From a checkpoint of a small image diffusion model.
Model: 4.41M parameters, 32-pixel images, arch dit, norm layernorm, activation quick_gelu, patch size [4, 4], layers 6, width 256.
Training: cautious_adamw at rate 0.00085, 11400 steps, batches of 128.
Data: trained on flat shapes of many kinds, plain or patterned, on busy backdrops, 195000 training examples, 7.5 epochs.
Rows from block 2 of a small image diffusion model, named by matrix and row number. Rows with one number belong to one neuron. Each number is 500 + 40 x the weight over its row's rms, rounded and kept within 0 to 999. All counts start at 0. Numbers have three digits each. After the name is the row's rms in percent of the matrix's.
After each neuron's rows are labels from the 100 images, of 14976 (inputs lightly noised), where the neuron reaches its highest value: "patch colour" is the nearest of a few named colours to the mean colour under the peak. Only what is clearly more common there than usual is listed. The data: flat shapes of many kinds, plain or patterned, on busy backdrops. In brackets: how many of the 100, against the usual share in percent.
# fc1: MLP up (model.blocks.2.mlp.fc1.weight, 512x256), inputs 192-255
# fc2: MLP down (model.blocks.2.mlp.fc2.weight, 256x512, transposed), outputs 192-255

fc1.462 203:495481490566522480503492486607452494548433414529546476541543572468473508534488527485516464492580509512470503494476474432509513512536497482474492476523478484468456455437511513487489557568516517
fc2.462 197:519521525474517494485501532361512475479444437550516502486492526505479497418542515551496479555405506501490488438538442440503537512487469529505471504483465494528503493473499488489565540458516516
patch colour: red (25 vs 0.6)

fc1.69 077:537484552544515497519452506455503519386524538551487508503467530530492488516511559536567470477427484468529499461565495529473540542559516499474481511501493443436492433473485557465540510514448459
fc2.69 083:494523473445516474484470540587482502493501630500506495516517518517457499486463572444542533495530502503521472511536545480454486539446517498508515505491473548520540508438506525501529450463476458
patch colour: green (32 vs 4.8)

fc1.11 087:491502542536529440482495513492478543465493492434509451522470517480492465483539470519551470544481504558488583464418580414592452531455449462445525543446469510523520560472479460551483513445517543
fc2.11 090:519491462442502484534473492524481497394540526481487558549489588499621454536487465505523486439558529491490508478538443464601524534519541466506494530449522518488477457490515504516499549478496529
patch colour: black (28 vs 8.2)

fc1.316 122:482486545475455482486497521482454527464486442559491491497498479474446509459506447471494485563457561493520512484476513433484536523485473486534491458509500502524468518409477505459412415461541483
fc2.316 113:484504539527480443512502483479483505515470474460457501495489529492502493485463485447471492497531516510558507562532504525483525520558504499493561507508529540461534484526467423459401454563544550
patch colour: green (38 vs 4.8)

fc1.460 085:508496496510471450504515530469449526508510453457509515469524470491520461483532479460553514396432579464561438479476438491463520517505550486536472506498579467557430515382457429516510547563526486
fc2.460 091:531567368544438493443470515527513491502545446589516471508562512475541526559477521512470556578506535518486522498483573549460525522485490511477461494538514482522492485439477538493494510486543520
patch colour: yellow (39 vs 1.1)

fc1.261 077:535490487538476503454524469455515515538528542505506486498485489478500519505496478449462482481465483495500511485469493558505535492413382453535477525513564498491535505497499522547588458497488494
fc2.261 091:464483505529502488406473563570483463432486537490441482482574571495523519537518517474518440493502470535455509547499482473522480478480485509512453518484540477508496489488485544560567477430525568
patch colour: blue (45 vs 1.4)

fc1.307 085:470502486508508466513517505490387506440464578488545505492564498558501438449508568535595468519543509524497519516497523512529549517558504453477517493470462514508479508462451477454525539470539407
fc2.307 102:544485439496520483508516539496596500473468617517509489474582511524470517508459549505493486508425527456498460506460437508433517525432502475550537480440436498570493535488501481493509518455508439
patch colour: grey (68 vs 36.2)

fc1.14 102:517529440564592520542473489563495547451482535534522474473498499573516527541515538470431523449566486487473460540481471483467511561465515517392500452524479458487457453459483450545470496511480584
fc2.14 100:535484558507543553480521532471511465519434538522589518533482510549438473518515538479534472551468470502534511637555524461369535485505486493485525514504531502458477507513481423516416467538523557
patch colour: orange (40 vs 0.8)

fc1.502 133:507475533584556453484540472507439510453503522464535491568526440476453492472463478427467494497509467543549524483510484508526430474482512473532430450465498548452522441497510456459577549481406566
fc2.502 119:579492528517460571514567536525414495503430579530428483506490467558527533476500471414442528487447530510520492483496460486469533457491491566531532489470494438490498544503584502510596484563575464
patch colour: grey (88 vs 36.2)

fc1.276 174:437468508565445477572536451517508579398498505470527490487532476547490478545488538489469500451519506462501457433405481485493491570491482434436448533450510516571507491486441454451504532461493540
fc2.276 138:397537539539550485453527531529520554437478546482456489527477547500476594552459553499450543436562493437504514531456510534434450510539492535373479508486523507517483506503490504513489508564495494
patch colour: red (25 vs 0.6)

fc1.184 130:502500513482464533532513533469473455391503408480518494509507522485581538572473403487504506456460506495375474493473449469498463479556480433518492490480518488467480504441496491529505355468509475
fc2.184 115:540498487560466473509497516489515502497502400469524598527515468464463539523547513481478514439547508517542470549490474514470491461514503435490477503503528523441502496498479504497449568548528489
patch colour: purple (41 vs 3.3)

fc1.491 086:519455471544490564503468492463495473439494477527491538452435585555510564464515511472474501457483467439547480485491507477447518505468458539466489481502469452480429503451475501533410511543437485
fc2.491 087:535544504486452492515454450529459490537507534558416554493397435507512504603531476508454441486575455439481564519552515512447453464468478474496550523484562588444512509474479513507414426495469519
patch colour: yellow (28 vs 1.1)

fc1.412 084:541546471529541492557439524568433490523470508539532499513509480512470566518502463412520436547554420538484553489496465435567594541432494554467503485518534539481451416476464485457442545489527567
fc2.412 092:505528473502526507518555449485466483360544555481532550529488537471493508499469503542490520519437447479496517522471447484536421485475487530485456495561434536433494503472509458539503477553514550
patch colour: orange (27 vs 0.8)

fc1.123 091:487529433549578457442542484514431470540512482513492473521474494478534598536555576474451528553470482467456531540526464486494502449567455521486463512531509469457486489422491455491483518549432447
fc2.123 087:496461512453546505516509445459560547550486527474575516540498506420456524482545525570584437539542487524579498515476514512525505496541514532537432533549551476470526452431566528481468482537442498
patch colour: green (30 vs 4.8)

fc1.474 166:460461512553437453587543517563494531479493463505513456565433509477503530500461535538459479477484484457502469465476475461483497526456476477413509476425541502467494396480509502562507524457460581
fc2.474 122:456463516464532540470491501590521518467463486493493489511522479510507593622479480516484520468506518483432463517519504537402504517527506495435539543611543479492520489497573479466463495500578430
patch colour: red (29 vs 0.6)

fc1.323 087:528502473593582522455480440502523509544499518554499483520514503419435565418535495502501509510504427497492528424476463480494442508486468531457463572508485454500467435482503457503562498493467484
fc2.323 102:486446476463515503496526442492482469441538524512402466515507457428578512548491459512541449541497399519522482527521460527461486522535500509527487479555488446507497477515461543479549519451500481
patch colour: orange (26 vs 0.8)

fc1.4 080:568465511490375541457451539450502500485534442491551509505570448457483458480513543501483478568535472521457531495557516559548448538516473475492540458478481513476502531427449570474576506506546518
fc2.4 098:479527530496473470505532568563477500413505457511444434462478535527505496473532515486546557487468537419495491491524466462531497574500500426450485482439487514502494482485502525536529522507535558
patch colour: green (33 vs 4.8)

fc1.267 089:551507488521467528537560494466518457447547428455448544453541571506460425497468497530467480496495554549580499487484535506528508504429467477462468451520461465474561533447510504552489520493474548
fc2.267 096:489558530517481516531477525511518573536502508445492494496453445550558515549488484465405493493507562564422504514440452527498505606530526513479568574545521506504519517432449526507480566589501531
patch colour: purple (30 vs 3.3)

fc1.378 083:475552443551575518503541535487516468549540452506447529445464521453438435572473454498506540448521464484476452407449582365516457522401430426558479554509468508504454509497498535465536544561446490
fc2.378 096:411468534437535513501558503495489505494504460523512507520524456465529381471463446529403461518482457539469497508497473524618506618506465506495507475533482460495490546465513534465506512553509491
patch colour: blue (30 vs 1.4)

fc1.57 091:525540489442559522475479420503503483488516466560425475474528486498466521504422485545512497443520545438525502514558491492456412499517462531552439470461520447520485465523528522464594488498489543
fc2.57 102:491446471564562570475594536508506445489542465531457501486537494481484470503501478463478451546494488612468510518477458491494477442539496538514440502478476452524490531548444520471544520465530521
patch colour: grey (68 vs 36.2)

fc1.129 083:495466502482469433507490451439530455521525515472518502568508527457504468497443591465548508528442509442444449509443534534478523477536593589479472506497513463466418470476528459538569454497483460
fc2.129 083:475486405402493437540473531552474504514466537450587463507462461457465573521526490489531484510482541510552512466530515493456415559577507565464527507533489473550447452475478515528564430458473440
patch colour: green (34 vs 4.8)

fc1.100 070:523557534511508491526537524468523501604512492473514531556478419486548487583457447460505507489500484473481422515420559484532416466432444522596521532437512478426489490461510497442503503469556501
fc2.100 088:434531509453484519461479506511430535390483519515518484518482639504537543482463444482459495543533509506525560511485446474510503492499509501470489551482499438496490497459512553424455502481457536
patch colour: black (27 vs 8.2)

fc1.331 084:507535530553531444499535480441453464407472447477455506490527488518533465566499470537488448452530534507525499493442430395563457534489469442443507494464488439516572469417482463533620522468514510
fc2.331 088:497430412525471498502496512553475489529551543493531459504609432468534441496487534449506528556506493547557479476462528519561513518490488472523509431520470512465499516482507483536540474467478499
patch colour: brown (70 vs 25.3)

fc1.82 103:530508384524430464497478486480515503480481572478539481537514480565491492507447557517481489494500501527546498514507464479530525459501466499468492549492512417490515515467550544474461461421511468
fc2.82 101:535419421503470432511495480484492471492434549425475486485523504521531477473438502493572566531527456470495467466446451449449498424488470492533579518527590460513500544502532537526484429571496534
patch colour: orange (43 vs 0.8)

fc1.225 089:494460497508526535487526482468504490530519557518490497560436513476515459508473573566549474443450513469441528435473518481488489516527481448482478510457543479551499482520493555471536463489482460
fc2.225 107:530427521558522580529506485558475487448533521515523570526492514539496443518479498470490494532516556504592457507511461474510504460479470494532485461487519455525499540534459548467529494514517514
patch colour: blue (28 vs 1.4)

fc1.503 085:487477587516524512424551511579488517577528522500510474493483488506508545575499449474508470486536521550502526517489531470446483487543526476465507399567473492404537544510468524573510546481463468
fc2.503 096:548485581536536499495484420513443517497545470530505468532486555501511505463500550488492578476433500512532482539562523501480479538532519533547521502555544458476477511527531447507449555496484536
patch colour: purple (43 vs 3.3)

fc1.357 085:486490434468540505471474482506402491524413460478538484506518455503532550592485558455527505587487573512459526483510508494526581537529486527517527517620493563563452453480508446478454502492549543
fc2.357 089:488469546454506495517448515588528484441492460534513442443537481476520548464491551516446503496467520512497495511538467472490446475493470440512386471614482510501516429500529468507484476580543473
patch colour: orange (31 vs 0.8); yellow (30 vs 1.1)

fc1.9 146:468528529522514497495521503538457448487495444509433466434477454502452546511527501515553412509481572517471485457474434503479538569524436527512466523444458508502522444460524536514515433400479489
fc2.9 126:546454566523521498468563530470471514507534557558484516534502506502497513464494444490540531463480521506544538485502477482548465486497486468533463451491511526580500494569463551525563477486518459
patch colour: black (38 vs 8.2)

fc1.183 105:549466453493567488509487491480528520465525511530549485492474463513438513485455526473480498513488473490498567454537551442421537550526577508500469454469489487418483424453442493459448409548485469
fc2.183 091:503537466493486481446525477521465507501476527438489565534469452486530534495481577465576475444542503500552510475566546562483536482503470516512457494488493494506525494490502506474469432495486483
patch colour: green (55 vs 4.8)

fc1.402 102:554496495526509498471489501441519480478526490505512533459512503475505529539509586501511510455499532444493459507467515460407555526503491538534572461526449483527492533447475500524577466638500489
fc2.402 082:446544527488496497505495495507505528591545489561520511516518389524487461469520548519549494498549533506547497493475571533508506569503473486491521483481514509487490534480493493509551479409447484
patch colour: white (81 vs 4.3)

fc1.244 082:529486520498421491436582522512507483496501518490478532412467473509538547540531510507495478442475530478487482520398433497500527453415461467541479535454543486469539413587523490533476468518521480
fc2.244 090:455547466484440512470460550503477551530486536471531491560464555536513517574541476534529518514548497487475490536561563535480497447513535507509505494560516518448495522545535487472479426483436531
patch colour: grey (61 vs 36.2)

fc1.13 090:515476525499490502547465471533485500618428486530512499532453479405485597442450474494415496506471459578503438461589499455542527490526522520614524527529498464495448529465461500444509486502488486
fc2.13 101:489430508498482514507561518464538532398474502501515460458497540436473540555488597538473496471570435448434537509442506475555476496501488462439475518476530469514491565452441556464447536467492498
patch colour: blue (27 vs 1.4)

fc1.320 076:501526546460516505507493519462431491507440515439513513489496513523460528505525509512480502500517554515546552473506509535540490484552432447546540479515593435422499505401498474508539528510446456
fc2.320 089:466394509482476516509520485528540488486416567522513458528531506552481484470603523476507502505518557489475470488491454443519515535473473482462531578471512446487514503450487507461481501466486528
patch colour: brown (58 vs 25.3)

fc1.70 084:506458460536539492497555523485582465534490479507539422491487488528495553555494454555519418505513521513489407471490524466534492572471501500490470467479445509577532498488504462509505583524504485
fc2.70 095:510481511513500507475508449542470519426632480529523476487451427499520506488423507461545480522477495507511514513471494520556507505529498491488496498472456486506513480506486520529485551479488462
patch colour: pink (30 vs 11.9)

fc1.496 076:526476496518532490472557530493418500591461504482553460401586562550537504492521498455550431528532549475511542510443504488412534475493562517442506483519467573506511389554459492550450529493534494
fc2.496 091:545499506470480464468457488490504514512540519476529488490550515488514527505550461532471521489449537521531454555540567524360502555398505505528513490521505530481520498550519462548516529463516446
patch colour: brown (55 vs 25.3)

fc1.473 079:461431465500555474537580484361503512514545468547478545521455515557548438456503433495509499530437532497434470429538512472457538480511430518482489458492518502561536542525530489574560447476506474
fc2.473 092:539499449550501433523470519561483468539454470498434411487522516570515439491516460489464446472491466494520493458525491540518555468515444486489569483411464473509505508512468526527569480535524473
patch colour: green (28 vs 4.8)

fc1.63 081:543462499465537523528534532529427479401541564515433527490502525595517531544487574490489501474474517565489446476591446560432512480448509492476462511581428436559473443469478512536487540446494460
fc2.63 099:464524454467479525494438625498542568543572594524486432502504456534481481473478497538478583507502479468524483507458508468415462457511506486514509532590492538484513447476514458467438508464537480
patch colour: orange (25 vs 0.8)

fc1.91 089:492556491471488488557516552566394556505464548426520501439488529486494528476501505508519458500520491473390488482478445451517506493534488522554499486559472495560456514431495456575448556425532507
fc2.91 094:498463492470480454493421533484562446514531517511509516503476558496496543503478520558444469519465467528513512478545576509468444526495461528506440509524499501502501524504525499487454611465526497
patch colour: pink (80 vs 11.9)

fc1.505 077:452494487541534474523519550462480530503469519524511472520476416553524555554547600560533459571546394506437523497410546537522524531542484509411489504475465497420456433454503516490538508456517506
fc2.505 093:539505514459506496510464464502507468444463608519522480478501540486497495418445468465504484461473483510510470529554398476508478507489508517533479485484524542498505499472550505511540529485538499
patch colour: red (27 vs 0.6)

fc1.343 105:517465393574477467558550590503469482567461553538495457452542447505468548570512526508579467408553576516541531470447479544574484577467487506472467502492456473518505535557514508487388469530554503
fc2.343 107:528469536437490505501525531445478521529515440572455463476540470504511518443442458506539488588573499533574497515521510498564510476492514479523491528495476502470511496616472485509549465552495506
patch colour: brown (68 vs 25.3)

fc1.76 084:433430397468467554546475462465481419382516447486442496526453460451458496526555532522486527477500506525483508497427554444438529496428484480498485511372489571496502506466502476516503449548456503
fc2.76 094:504530483536481418454456468533496473551437456551506498526462486518506526406510500460534498552488525506491508494553476594491500414462473507500495495444485547535505531508481465550514537472465512
patch colour: green (25 vs 4.8)

fc1.263 082:532488440459554448523517567498603547554525415512467474478488514544549477477446544427465482524515556529455403509488558484497470545490506463444428430452457517555415529478495511502509484490449579
fc2.263 093:485505460544514496518496515507412436480512483448433489519498454547424440514512524533466461456466524498557543516478451492501458570538514519489537534479509490472500515461467429551515540487511531
patch colour: purple (38 vs 3.3)

fc1.43 107:480456481491494443483496508515550497499512485505449494424407507454458543491445549558499514538504531424488437479501484516468513529583463594516518492556496487488425479547434548573421442526498500
fc2.43 105:530482536534481455560521538580483517450519558408510426470467411499532514506518554429500530499506524523523521461484506617583548413491486513496456548553581469468540476459527539498423418422546517
patch colour: grey (66 vs 36.2)

fc1.8 085:445448440479398457456472467518569550447493537550485488479515473510497420481520611490515422484511475465556498467471550488493552537488586527414425543515467507558546509406483451512525493478498436
fc2.8 095:536518472524379506540489500530432503554528495483499484502585461473530429473437475462501495535485481571496510508544451513466491473507528536554537477515520573501503489435514485565514440525578470
patch colour: brown (54 vs 25.3)

fc1.283 149:583481484507515433469522470504421499505486454460486491591524488446502490451445504417457513476503517560479544502475531499506541524503429438500409468577541484490518479497549529428492484473442581
fc2.283 091:516388492489526506461523510459494455540417523479504482441494496546433552442550459437487480495552467504479480473456555548451469447471577559497476498417505488480524513613473497506427510486515461
patch colour: grey (62 vs 36.2)

fc1.367 092:476436481492470471518557516547463510440541537451491499441487495572553415519439445421539499485516376518519517501536469467463550464491523476414441487558435549544545458486464486444544543495553502
fc2.367 117:565549529474492523429515588465518488522547533541445489480601521532548449510537529558545482489500361441487522535461509430483555509481527482569511452555490586477499458488519481460521489471550495
patch colour: grey (70 vs 36.2)

fc1.77 083:512497492509513468552488481442522526459489534478475491534508474567473551439517563506514450493516490487454467497421572490508531553479550550501487510411435530569572529480462512492454467498463498
fc2.77 093:465493433552506505454498508561489501445525550490497513549508383490521461522466430444507453470426536540547477523521486488550520493496556507486502485499453538504515522487462521481472483484494480
patch colour: green (39 vs 4.8)

fc1.436 077:468477417500495431485519500490485515457458454447468444513490520431472480631500481442476478432494459524496538444525540525531507491526520522498515546479509544521542530441525428432551519504508439
fc2.436 085:494541562440510501480468499535536511506490487560523576528541440512523492514457489507556513586586457509445481538503527448558511483475469520526481462541546552543508521455538498503573556472542454
patch colour: grey (67 vs 36.2)

fc1.324 091:513493432515517471479460497526434513508516573537472512493530494506522464551418481481565480556513498430461533452450519512488538471531504512471468539463519492475499485504501525492503554489457444
fc2.324 091:482484581491495590510478510388481479468427532480508541488529557479519453456516485512432489467466524536507519540501482586409456535445508475510547498526494533475499490478463488490482534506528432
patch colour: black (52 vs 8.2)

fc1.366 083:536499513533529505458522521543495486604485492482477453451462526496585503566491489570536483415471482499450449540479495427509540539554469482497445452432476451532442486455497538524475495503466464
fc2.366 099:493516528495483470506497522538479509442527411499515480549494506529520501441469546543500509545550522530574520486543539528474534563513499524489514529569551541466464511467499537501468486438477550
patch colour: pink (33 vs 11.9)

fc1.426 087:537500501503454446452440526406501513489474502549518495474495527560534524561504513496494503557476475465535506510469531504504539495521472491522472496521466468441464428463470556509463515665428511
fc2.426 093:532532608468478508484492510499489464508536484510497467531536432531450514508361489506530466459464469538503497488530586470608533503530511468478518531468495534530527522493514452471500480482464516
patch colour: cyan (56 vs 2.2)

fc1.337 108:514475394507584500511462543534478449644509514576534493420486531485529572516446518534546451523479510425517500472528552536501599538515427530515496500511455457539497500504470504545374525418485489
fc2.337 098:503473482488516567441519465568475524517426598482510439437506430494479500524522500539511505520571506519517498526531510478490471432491494535473455505516601468488462513530492468546495569569526453
patch colour: black (62 vs 8.2)

fc1.136 103:550521453540458555495492465472517455582471538564491467478518520581578483502480501465584485514476462509494439535541516473462492513457490534488484517464477505490584507492489534506388479547459450
fc2.136 106:489489489542473567469518478482456520475503554531484465541517528499451476497532487519508486508436465524475491527482489436543555447562493515519547482439544453513481569527495613488472472477459491
patch colour: cyan (41 vs 2.2)

fc1.296 140:528472492524470559539526447537443373480507474608581491410548474540506514491471489513534470504523473410501489527495482486476581520466527648434505567497498536523506545491488490588489538501418464
fc2.296 088:498521517480509506528454467467509531579496482528513537500488539533441511541504499495583474481510474530438523541489482454455538549523487555549495488478542461538487526583544463482405511460426476
patch colour: grey (66 vs 36.2)

fc1.418 076:481470466551472501480495448549462499550462500521468477462522487551436462485452461560492466468522474568486580468505525507495515493523464442503444504506485536456506484420510473474585470506461489
fc2.418 091:423471472475491534530503526510533519426507508482467514468476578557494543511510657483468516464470506423500472517505497529425576558497485506540433516476622492491503534488501524528592491482492490
patch colour: green (32 vs 4.8)

fc1.414 103:558532580506526516504485473622503524375497500393481490454505459453427491469448473480477506453554527467577507498473508502503484426486503498458517504520542516493517460485425500486442404550505500
fc2.414 090:526516436507487523499547518484548528568487547493534493469460513464473538621513446515480481413547519471393489487471508511458524507482506485529452520495500489491486482441490548515427581467471534
patch colour: grey (68 vs 36.2)

fc1.254 073:471522463501459494443498473590523541502515488437473473483537523488433498547495427482491509508562513514463446494495469482520528459507528458417420532535542524492466548502510412539546548528481468
fc2.254 090:547531587466483528517483416440487470560533485550438584461600572521513545518528533491466507486455449471526501476558513453502428521483524497547506540458498503499489482550539470557525465499535508
patch colour: grey (65 vs 36.2)

fc1.119 100:554456443560451500489500512495458492524493495587537507444524516516502516525402533484505520502532471427488481515465494503406513520490490556459483525527521454516471544451473543491367474590477447
fc2.119 102:484528562541469552533444490488485552567480491507536576515541463486370467542549571498498464487491469539475501512543500493530521503484478497528491502504519496466514537480464541495470459463444504
patch colour: white (57 vs 4.3)

fc1.445 096:510471463507506533471522564498587495444501478540530419380550450504456449481497461538541469499516492484530425532400537487518442482412523536516505465439454518476512464540547481544406521511543452
fc2.445 074:513500485504500555437514503482382511532496601493440552491492492506584523516537402483496478500484434442447497561565519491515490449474513489496516488421454482532475482594454513490461539492535451
patch colour: blue (48 vs 1.4)

fc1.361 132:475413419556486483505445553510515513580561545582503443485536412538516553483476467504537458480514478471484505451480541580529561568472520524467443520444459431478468545528533450496452539451476513
fc2.361 118:484533489497494532469541507497475504552468531568498473507526450509474502498526527548545504539490476527527492496506514484472512509451487544497524504521506494563470473496515477483541478473555513
patch colour: black (97 vs 8.2)

fc1.317 119:482461448505474402506428465498544503539496503522462428454529485546489576523520498522535490505524515462422482454526500417537584537533480510494450482499483433486468507481483484542456473533509497
fc2.317 118:558476475512482470484550496535464514498469531459428397463504407513485538428408503515544485532496504503511515498465530570471517423479483494482527502504500449491483510472478498495523453508518502
patch colour: white (25 vs 4.3)

fc1.272 116:485471502547523492469478543520431473510556485464522466471496453469557467483452496506481451590504510501507512487511412553458579583548528548489522506486427494499505491480508451505541505342497464
fc2.272 110:461502522467512505506485538471504502508450458544469438500521446485497479497451530510458511526506531468486508497500510463506463510497536536498484517475507488556479513505494459491623541583497486
patch colour: black (52 vs 8.2)

fc1.371 078:460479462471570507566505525460567528534472437538585448526522507579505467558379477465527488437520486492505572460492471497492527546507477535474473420539534530458478463490478525564514450504452528
fc2.371 092:488475486469564469508518520536489505492511437482475452452508539538511470446485445514475423498478515509552479459496542496455537533534501543498467533530508504499481516458487459545578522525563523
patch colour: brown (57 vs 25.3)

fc1.259 080:480416494506488481550517499492469546483467500577415468514488500599552438464505548433524483474430415518530554458500539512497529555458490526534461562594537549470509421539452512519553525454474478
fc2.259 093:585480432466489532500486536517555440480483580486458514495485447512460448521452502522562494488486454407506467456463506506500494457493476495478500508600522522503546473517488409470571501449521489
patch colour: blue (27 vs 1.4)

fc1.359 108:495497513540490480578477467494462508469410418496542479523503566519517544499542557477434439532471513529540510499494470452477496469541480517516502383550512487434479499414502436547509556505504530
fc2.359 109:469440446499465576451517583558526529431468611496447553439545524502488439526422509475475471493460506575504504506544547423506554488478513524469457513486547470468487510479464546522539434484521516
patch colour: orange (26 vs 0.8)

fc1.374 103:560495502529478451520499494533507522427480509476529510500485492542491507519486539514532509463501511484491506509510513477413490538519484517533496463526496474534512508421493477474462439556560486
fc2.374 099:518479528494491471497511501509499527591637540485505556508532386490510449540477501448529469545497532517440526456511571453463518506494522458518507508460478509539513533434501505446531522397500483
patch colour: blue (42 vs 1.4)

fc1.494 082:552462478519474467545453515459484499507501462494476464481500514522466518493509577533541478526500462458404578488555459393383528511515545558468583525547469517517506498495508516480529547486503471
fc2.494 105:505502518431515494478477491577477529526512546509545511542500555503603493473501486451535454510506478519561470552500539557460535508513538503501574488540503527502490501475503489477521557492551443
patch colour: white (47 vs 4.3); pink (42 vs 11.9)